Weights of a small sound classifier.
Training: batches of 384, held-out accuracy 100%.
Rows from block 5 of a small sound classifier, named by matrix and row number. Each number is 200 + 20 x the weight over its row's rms, rounded and kept within 0 to 999. All counts start at 0.
After each channel's rows are labels from the 100 clips, of 14848, where the channel reaches its highest value: "responds to" is what is common among them. Only what is clearly more common there than usual is listed. The data: synthesised imitations of 52 everyday sounds, one a clip. In brackets: how many of the 100, against the usual share in percent.
# conv: pointwise conv (model.blocks.5.conv.weight, 256x256x1), inputs 128-191

conv.199,200,179,200,223,185,224,200,215,200,156,222,209,220,187,233,177,194,186,193,200,202,200,194,200,204,200,231,172,200,216,176,181,193,168,170,153,198,200,200,200,206,200,167,200,221,201,133,200,177,200,180,182,200,166,199,185,158,179,200,200,175,186,200,186
responds to: machines and effects (100 vs 21.7); hammering (47 vs 2); laser zap (31 vs 1.9)

conv.116,200,201,185,149,244,224,200,167,209,200,200,200,211,200,213,201,192,232,200,200,183,207,171,151,200,194,168,222,240,205,209,246,206,229,200,251,174,166,200,200,188,206,194,200,194,200,188,174,176,195,230,193,200,200,174,225,147,197,194,156,195,200,203,200
responds to: people (100 vs 14.9); snoring (53 vs 2)

conv.118,183,200,194,169,168,200,167,227,224,179,182,200,200,200,225,197,182,214,200,167,186,159,181,219,207,214,228,186,192,200,164,200,208,177,183,200,206,187,200,216,195,200,200,199,232,205,234,200,200,196,200,243,211,212,191,207,200,213,239,167,163,202,169,206
responds to: machines and effects (100 vs 21.7); explosion (88 vs 2.1)

conv.196,214,158,208,195,234,265,200,174,200,217,198,197,171,200,205,199,228,192,182,185,192,227,155,234,201,200,204,182,206,201,175,202,200,205,150,200,172,173,200,175,217,200,158,199,199,212,177,200,215,200,186,167,157,175,196,200,185,209,191,202,200,151,141,223
responds to: people (100 vs 14.9); applause (58 vs 1.8); footsteps (31 vs 2)

conv.185,200,168,200,166,229,200,191,178,200,179,184,235,182,222,219,191,249,167,200,212,183,275,191,220,220,199,199,171,175,189,182,215,207,245,211,230,192,200,200,124,209,226,238,179,200,200,207,185,207,206,224,212,226,194,194,197,200,245,200,244,211,200,200,179
responds to: signals (46 vs 11.4)

conv.155,200,197,191,249,166,234,238,234,196,200,173,200,233,178,197,240,204,198,165,204,187,200,200,215,200,200,226,188,222,200,227,200,189,172,182,176,199,200,134,155,200,220,183,238,202,182,200,166,203,161,189,200,217,196,192,185,224,200,221,173,200,200,209,201
responds to: animals (71 vs 15.4); frog croaking (67 vs 1.8)

conv.172,204,200,200,200,200,162,200,203,178,244,219,166,218,185,157,185,149,197,200,200,199,200,239,208,223,208,187,177,200,200,200,206,180,200,200,205,200,187,200,206,200,244,213,182,167,192,186,200,200,221,200,213,172,166,161,200,180,227,223,145,200,228,151,211
responds to: nature (100 vs 13.7); water drop (27 vs 2)

conv.203,200,190,233,200,163,200,200,167,198,226,199,200,223,200,205,190,220,158,200,211,204,175,200,197,183,200,182,211,200,192,210,205,177,200,200,192,200,172,190,166,193,254,200,166,200,200,213,217,218,166,173,200,200,200,247,200,200,200,185,200,200,182,214,204
responds to: signals (73 vs 11.4); siren (61 vs 1.9)

conv.53,150,190,210,189,211,221,232,200,189,178,213,165,186,225,200,200,190,202,200,200,194,174,199,207,203,200,200,179,215,158,198,177,179,178,192,223,156,200,196,193,156,234,200,200,177,230,165,193,200,200,200,193,208,200,179,153,200,209,180,200,205,200,215,196
responds to: people (50 vs 14.9)

conv.1,200,179,216,217,213,196,237,187,185,175,156,221,200,233,200,212,208,202,213,215,176,205,200,200,226,200,200,200,175,152,235,191,204,206,154,232,192,210,146,200,225,192,200,200,172,189,200,200,179,200,197,225,215,178,206,178,200,162,200,177,192,194,200,203
responds to: signals (59 vs 11.4); beeping (48 vs 1.8)

conv.46,211,207,200,200,200,249,231,275,200,226,200,200,172,200,171,188,200,173,176,188,202,200,210,175,214,224,200,225,236,200,176,196,236,200,191,222,181,197,171,240,188,222,226,198,200,152,183,192,200,217,200,200,247,185,205,173,180,200,224,200,227,200,159,219
responds to: household (100 vs 19); creak (47 vs 1.8)

conv.102,200,200,200,204,223,199,173,200,200,205,188,208,209,201,184,211,220,191,200,200,190,200,200,215,200,200,179,220,203,154,202,202,188,219,199,179,190,216,212,190,199,146,234,200,200,199,200,213,200,192,189,210,187,174,205,220,192,229,181,200,181,200,216,186
responds to: people (57 vs 14.9); crying baby (33 vs 1.7)

conv.76,200,217,206,178,211,234,223,173,219,187,203,200,151,191,165,182,200,200,178,200,151,212,174,240,200,195,200,199,200,200,200,230,189,213,148,200,200,164,178,200,218,207,191,200,200,200,194,200,217,200,200,182,149,195,200,200,164,200,180,172,191,165,210,200
responds to: people (100 vs 14.9); crying baby (41 vs 1.7)

conv.9,231,224,177,229,200,191,220,200,174,209,174,202,200,186,200,201,200,200,221,161,200,211,181,222,234,200,194,178,211,246,228,200,200,179,221,192,184,205,143,178,200,203,195,200,204,181,218,212,200,195,200,195,186,216,220,214,200,184,199,196,184,175,157,200
responds to: people (82 vs 14.9); coughing (76 vs 2)

conv.114,200,177,200,213,200,183,174,214,200,202,200,212,200,218,253,169,203,200,200,200,200,200,200,202,200,176,173,222,209,200,182,200,193,196,220,200,214,161,197,211,214,193,200,147,218,200,200,200,200,189,200,200,200,177,222,273,230,162,202,228,200,200,264,239
responds to: music (53 vs 3.8); melody (46 vs 1.9); siren (43 vs 1.9)

conv.74,200,200,187,205,158,187,188,212,188,178,187,187,200,252,200,244,166,199,200,136,208,200,186,216,196,194,200,166,200,180,200,171,192,200,193,200,194,191,193,197,203,165,208,184,215,200,199,237,202,233,166,185,175,191,211,200,168,200,177,200,237,200,197,193
responds to: people (100 vs 14.9); snoring (55 vs 2); coughing (39 vs 2)

conv.214,234,186,193,202,148,200,175,226,200,181,208,223,178,205,221,200,177,166,223,178,200,200,206,200,200,199,200,200,214,195,160,200,216,200,200,183,190,183,200,200,204,200,229,200,187,200,179,166,190,176,167,214,215,200,200,200,172,182,187,200,200,229,207,180
responds to: machines and effects (100 vs 21.7); laser zap (98 vs 1.9)

conv.81,187,173,237,200,224,195,206,177,167,170,203,200,180,200,187,160,200,190,200,200,215,217,202,181,228,200,180,205,234,198,185,199,212,196,200,200,217,223,184,229,201,196,200,209,200,200,211,178,206,195,200,174,200,214,210,233,200,208,200,196,220,226,209,200
responds to: music (38 vs 3.8); stream (30 vs 1.8); drum roll (27 vs 1.9)

conv.205,185,214,201,200,171,200,162,213,178,189,200,200,203,217,200,183,262,201,200,230,199,200,200,200,176,224,188,200,164,199,200,148,200,202,226,189,169,200,222,186,215,200,200,200,251,172,200,200,173,203,144,200,200,228,200,250,187,195,200,200,234,200,230,197
responds to: music (100 vs 3.8); melody (80 vs 1.9)

conv.146,202,200,213,235,195,184,236,241,216,187,200,206,200,183,158,237,255,200,198,155,189,200,189,205,197,177,227,203,179,201,200,253,213,200,195,182,167,184,200,200,192,147,184,200,183,181,183,159,209,215,200,184,200,213,185,231,197,200,201,200,200,200,241,200
responds to: people (88 vs 14.9); snoring (86 vs 2)

conv.236,200,210,187,235,172,261,166,181,178,161,223,194,179,187,219,220,196,187,172,210,184,200,197,200,183,217,200,200,200,208,200,194,169,139,184,192,176,173,188,215,163,196,195,234,200,187,164,225,246,200,200,234,165,184,200,200,202,195,200,195,200,169,198,195
responds to: household (81 vs 19); clock ticking (26 vs 1.9)

conv.8,200,200,201,202,240,200,206,201,200,191,200,202,163,250,200,200,200,200,183,222,200,209,175,200,198,196,200,200,201,200,202,227,200,183,239,225,211,166,200,150,200,205,195,186,202,200,178,181,283,185,214,200,200,162,224,216,200,200,200,201,229,200,234,232
responds to: people (100 vs 14.9); snoring (42 vs 2); crying baby (40 vs 1.7)

conv.253,224,200,200,152,200,221,200,192,165,203,200,200,193,200,170,224,155,242,183,200,203,213,188,207,212,200,232,200,232,209,176,209,186,186,194,185,200,210,200,213,185,208,205,200,185,194,209,187,200,230,219,163,253,213,189,238,212,200,212,204,201,229,215,195
responds to: household (75 vs 19); typing (27 vs 1.8); ball bouncing (26 vs 1.9)

conv.168,220,196,172,200,138,200,200,200,184,192,253,233,188,187,200,231,200,200,238,210,200,200,219,200,200,200,200,200,214,194,165,200,200,187,228,200,210,200,167,141,198,174,169,200,200,200,200,209,192,165,207,215,202,200,237,206,158,200,225,200,205,218,200,194
responds to: signals (80 vs 11.4); siren (74 vs 1.9)

conv.28,241,163,192,191,181,212,200,183,200,200,200,229,188,171,197,181,203,211,204,198,200,179,209,193,261,200,200,203,180,166,198,234,200,187,200,168,190,211,242,200,188,200,200,210,183,166,212,200,205,230,199,153,187,208,178,200,178,194,196,200,189,200,184,183
responds to: household (81 vs 19); knocking (45 vs 2); coin spinning (25 vs 1.9)

conv.52,200,196,200,200,214,200,198,239,200,200,200,202,149,194,229,197,200,207,140,226,191,189,200,200,218,204,222,221,232,223,183,200,200,169,203,212,224,200,197,242,207,213,175,221,228,200,224,200,208,194,196,200,235,239,222,233,200,200,200,200,188,180,212,198
responds to: household (77 vs 19); creak (71 vs 1.8)

conv.39,185,194,223,200,158,208,243,203,157,191,219,178,171,148,200,183,160,174,190,195,200,184,200,200,165,200,195,200,215,208,212,200,169,200,200,200,200,202,200,200,195,240,186,202,200,195,204,211,180,213,200,200,177,200,194,175,200,200,200,204,162,200,191,204
responds to: signals (98 vs 11.4); siren (38 vs 1.9); beeping (33 vs 1.8)

conv.209,244,200,230,215,171,149,177,200,200,200,200,200,243,176,172,200,204,166,198,200,190,171,201,187,200,232,200,200,185,197,200,188,177,200,188,175,182,183,226,200,199,182,200,211,200,200,200,197,200,200,221,236,200,225,238,200,200,200,211,200,201,231,225,177
responds to: nature (66 vs 13.7)

conv.187,176,164,220,205,189,155,200,200,228,200,226,206,200,200,198,200,200,164,216,172,200,201,209,200,204,200,200,200,239,202,196,246,224,207,224,200,200,205,190,200,184,200,199,222,180,200,161,187,188,180,214,122,180,200,159,211,200,182,245,199,167,208,192,187
responds to: signals (59 vs 11.4); beeping (52 vs 1.8)

conv.129,200,209,199,221,206,200,205,200,170,200,220,230,195,207,192,200,200,191,189,168,171,185,200,200,200,200,164,186,195,200,210,220,204,169,191,204,200,213,192,226,184,195,200,180,173,163,188,183,175,165,223,200,209,180,157,213,216,247,203,167,219,242,200,222
responds to: nature (100 vs 13.7); stream (53 vs 1.8); water drop (26 vs 2)

conv.79,200,200,187,182,200,200,191,206,200,200,211,230,218,218,200,185,196,183,200,186,200,200,200,181,233,188,178,200,246,176,239,190,200,181,186,157,206,199,192,219,198,200,218,228,201,172,202,249,231,213,179,200,200,200,190,141,191,161,184,191,246,211,208,175
responds to: people (100 vs 14.9); snoring (56 vs 2)

conv.78,199,200,208,200,200,204,180,200,191,233,200,203,200,200,200,210,150,208,199,222,223,200,143,199,167,200,207,200,200,196,195,164,173,200,222,209,190,200,195,200,190,225,200,193,200,194,200,236,200,196,200,174,200,200,211,213,200,200,237,187,192,200,189,200
responds to: nature (98 vs 13.7); water drop (79 vs 2)

conv.18,200,197,200,200,200,183,201,200,203,189,205,169,200,200,206,139,225,196,190,182,219,216,176,176,207,220,194,188,165,200,150,183,236,159,219,200,175,199,200,251,153,174,200,218,256,200,166,205,194,200,198,200,200,193,200,200,178,200,200,200,152,200,193,200
responds to: household (96 vs 19); clock ticking (84 vs 1.9)

conv.183,194,208,200,197,217,259,175,212,188,205,199,174,200,149,219,243,190,180,181,181,200,217,198,191,200,211,250,186,192,214,167,212,200,200,164,178,200,199,240,169,234,141,160,221,200,172,152,165,197,200,200,200,182,200,184,189,173,210,206,200,199,169,196,200
responds to: people (56 vs 14.9); applause (53 vs 1.8)

conv.216,200,200,196,221,200,200,217,176,175,200,200,183,200,200,255,191,200,200,219,225,193,200,176,200,216,221,200,201,210,200,200,200,176,194,200,175,200,199,189,200,200,217,213,205,214,205,200,200,151,231,200,200,205,289,200,227,200,202,207,194,184,170,242,213
responds to: music (100 vs 3.8); drum roll (66 vs 1.9)

conv.82,197,211,231,189,195,200,235,180,198,200,175,171,185,195,195,200,222,200,169,200,200,200,158,155,200,200,200,200,205,217,205,203,164,249,176,182,200,191,200,193,171,159,200,200,187,208,200,198,188,222,159,193,192,211,211,141,200,195,182,217,189,148,200,196
responds to: household (97 vs 19); typing (47 vs 1.8); ball bouncing (44 vs 1.9)

conv.61,154,200,223,200,226,207,228,200,166,160,200,200,166,162,230,193,200,183,192,169,162,200,195,162,195,173,180,200,203,218,200,221,200,187,178,200,200,200,200,176,200,204,178,168,200,185,200,200,133,200,165,201,200,200,219,180,211,213,244,235,186,200,185,200
responds to: signals (100 vs 11.4); beeping (55 vs 1.8); siren (44 vs 1.9)

conv.228,202,195,200,187,186,206,262,177,185,200,200,199,184,206,223,215,156,189,170,201,202,188,189,198,213,149,173,161,201,198,200,199,217,200,212,188,246,171,186,164,200,200,200,200,179,205,215,200,200,177,158,200,200,213,171,214,190,164,169,208,200,200,169,200
responds to: nature (84 vs 13.7); rain (73 vs 2)

conv.135,158,207,163,195,186,185,185,200,190,200,175,228,202,140,183,160,200,170,242,236,210,220,192,200,198,175,200,200,149,200,200,220,167,233,200,200,200,191,195,200,208,200,200,200,208,202,181,208,200,204,181,196,183,241,204,200,177,175,200,200,197,233,127,200
responds to: people (96 vs 14.9); speech (47 vs 1.9); laughter (34 vs 1.8)

conv.64,200,203,213,200,194,191,200,175,223,214,207,200,182,195,227,228,187,200,172,177,183,190,190,180,200,175,178,200,187,173,216,212,216,200,200,189,200,190,185,203,184,221,191,188,200,181,200,200,169,180,179,200,173,169,210,171,204,218,167,179,216,201,175,180
responds to: machines and effects (58 vs 21.7); explosion (40 vs 2.1)

conv.167,201,197,171,200,200,200,200,195,200,169,219,195,181,211,192,200,156,204,200,200,200,200,193,200,178,196,200,200,200,213,173,200,200,208,209,172,169,203,213,215,200,185,200,222,185,189,166,234,178,193,137,183,210,188,200,205,163,186,200,238,200,200,192,200
responds to: nature (44 vs 13.7); water drop (39 vs 2)

conv.47,181,200,200,223,198,200,272,249,200,200,200,210,200,195,223,171,206,194,200,200,176,191,200,200,207,206,200,189,214,148,175,200,200,231,225,161,247,160,216,154,197,183,190,200,200,200,188,187,200,170,185,207,200,200,183,200,207,166,200,226,206,217,181,172
responds to: nature (59 vs 13.7); water drop (46 vs 2)

conv.126,219,208,200,157,200,196,222,161,200,210,200,213,153,191,220,174,168,193,200,212,166,200,204,200,200,200,200,200,219,187,200,231,200,200,180,188,200,176,168,200,233,216,200,200,173,200,168,204,217,167,198,152,158,169,149,247,200,162,200,170,200,213,227,200
responds to: people (73 vs 14.9); laughter (35 vs 1.8); music (27 vs 3.8)

conv.217,200,200,200,195,200,171,176,200,200,200,200,193,180,191,165,181,200,200,200,161,191,216,232,181,207,200,175,192,200,202,166,200,177,200,214,207,221,200,179,229,198,213,218,144,200,167,200,169,200,200,195,203,200,177,191,200,178,181,192,169,161,233,169,204
responds to: nature (99 vs 13.7); stream (77 vs 1.8)

conv.174,216,200,194,195,221,200,200,200,200,200,200,204,185,199,204,200,188,200,200,172,165,206,200,202,185,182,207,155,227,214,151,177,200,188,224,186,200,200,203,222,200,200,193,200,186,180,200,194,201,250,200,200,150,200,181,216,200,200,168,151,200,238,202,218
responds to: nature (100 vs 13.7); water drop (50 vs 2)

conv.67,210,195,169,152,211,262,193,200,211,230,221,175,187,224,212,202,225,237,189,193,200,200,200,200,200,200,156,209,183,218,211,200,200,200,246,200,200,248,200,188,220,200,183,212,200,200,202,184,208,217,200,202,200,186,200,200,182,200,221,187,200,247,211,200
responds to: machines and effects (100 vs 21.7); vacuum cleaner (45 vs 1.9)

conv.106,200,224,230,186,195,192,232,188,239,201,149,200,182,200,206,253,218,200,200,170,230,189,199,200,161,205,200,222,200,197,195,200,166,171,163,233,171,168,189,247,220,158,191,200,231,200,175,200,200,220,200,207,195,200,244,200,200,203,205,200,198,156,209,177
responds to: animals (73 vs 15.4); frog croaking (58 vs 1.8)

conv.80,214,207,220,200,192,179,200,209,185,208,201,212,200,141,212,196,187,200,166,200,200,204,201,200,221,182,200,153,206,200,214,225,200,200,249,200,200,200,182,187,213,200,200,189,196,178,200,177,154,182,230,203,200,194,197,220,189,248,216,201,201,221,200,189
responds to: nature (100 vs 13.7); water drop (93 vs 2)

conv.49,220,190,200,200,200,200,187,176,194,186,176,180,200,200,205,163,200,195,200,163,226,207,169,193,195,196,200,202,228,199,194,213,191,225,200,237,219,168,200,200,187,232,221,206,251,244,176,197,218,232,191,200,200,213,198,186,222,213,200,200,200,200,158,181
responds to: household (100 vs 19); knocking (53 vs 2); door slam (44 vs 1.9)

conv.134,200,164,200,149,197,201,210,200,200,228,200,159,195,236,191,231,189,193,207,192,187,186,161,206,222,203,163,201,215,206,200,176,200,204,200,186,222,200,190,200,194,208,179,191,213,178,201,193,202,197,193,219,163,214,202,194,193,178,200,203,199,214,229,200
responds to: machines and effects (100 vs 21.7); spray hiss (68 vs 1.7)

conv.198,190,209,184,200,217,213,223,208,192,206,200,200,200,224,148,201,197,200,200,200,200,196,192,154,200,197,166,208,200,200,261,200,200,204,182,156,177,200,233,202,200,204,200,200,178,155,221,200,200,226,189,200,216,221,200,182,200,217,200,177,175,179,200,225
responds to: nature (98 vs 13.7); waves (97 vs 1.9)

conv.44,198,201,205,200,183,164,198,223,190,192,179,204,208,182,221,174,205,219,234,200,144,200,199,210,203,200,200,169,196,202,202,203,221,200,200,200,241,186,181,202,197,202,204,209,200,200,204,200,211,156,189,189,219,200,200,200,207,155,200,168,204,237,191,200
responds to: nature (100 vs 13.7); water drop (63 vs 2)

conv.213,186,208,176,171,207,219,208,200,222,166,212,175,194,205,205,200,200,145,192,201,196,179,172,175,165,199,231,175,196,215,200,173,193,165,201,195,208,200,202,172,200,200,184,200,200,200,219,200,200,220,200,200,200,208,232,204,190,200,200,200,200,204,185,200
responds to: animals (91 vs 15.4); crickets (61 vs 2); bird chirping (29 vs 1.9)

conv.251,209,189,218,200,200,200,189,200,200,206,220,196,206,200,200,240,200,208,219,225,213,200,200,200,211,212,252,207,220,212,200,211,169,162,213,201,203,216,200,178,225,218,167,200,213,200,200,173,166,200,200,200,200,177,205,187,211,200,200,207,214,194,200,180
responds to: household (87 vs 19); glass breaking (80 vs 2)

conv.226,244,200,204,202,201,212,235,183,200,256,200,204,189,200,200,224,195,200,209,180,200,214,211,214,200,239,200,193,200,192,200,193,201,191,168,164,194,200,200,174,204,179,218,184,172,172,185,215,187,191,200,200,217,201,200,178,195,191,200,192,170,200,200,200
responds to: nature (65 vs 13.7); thunder (39 vs 2); white noise (30 vs 12.1)

conv.184,210,201,216,200,231,228,212,167,202,156,191,200,200,200,151,200,205,200,200,200,162,200,200,246,200,200,187,201,200,200,162,219,200,177,185,237,200,143,157,216,200,211,200,210,200,200,168,200,249,187,148,163,181,160,206,178,156,178,200,167,213,192,200,200
responds to: people (100 vs 14.9); snoring (51 vs 2)

conv.160,181,200,200,200,170,205,205,190,223,226,221,172,200,198,183,203,204,200,207,196,229,172,214,152,200,163,212,212,211,200,200,211,200,195,184,200,200,146,198,226,159,200,209,229,232,200,200,200,169,200,200,217,279,195,154,203,200,200,167,200,183,200,144,165
responds to: household (100 vs 19); knocking (72 vs 2)

conv.230,187,187,251,215,196,186,189,243,170,208,200,207,198,183,181,216,202,200,196,173,165,184,231,200,222,181,200,200,204,228,200,222,200,183,189,194,200,198,186,205,200,208,212,173,200,190,203,198,187,171,183,207,200,200,228,200,200,205,224,229,191,208,201,229
responds to: signals (100 vs 11.4); whistle (58 vs 1.8); beeping (35 vs 1.8)

conv.88,197,199,159,199,189,185,200,222,200,180,200,191,159,205,200,195,220,245,174,200,199,200,200,175,200,182,200,226,176,151,200,214,199,219,186,170,200,200,219,238,177,154,200,217,186,200,163,226,200,187,200,217,221,183,200,200,193,184,201,179,200,200,200,206
responds to: signals (94 vs 11.4); car horn (66 vs 1.9)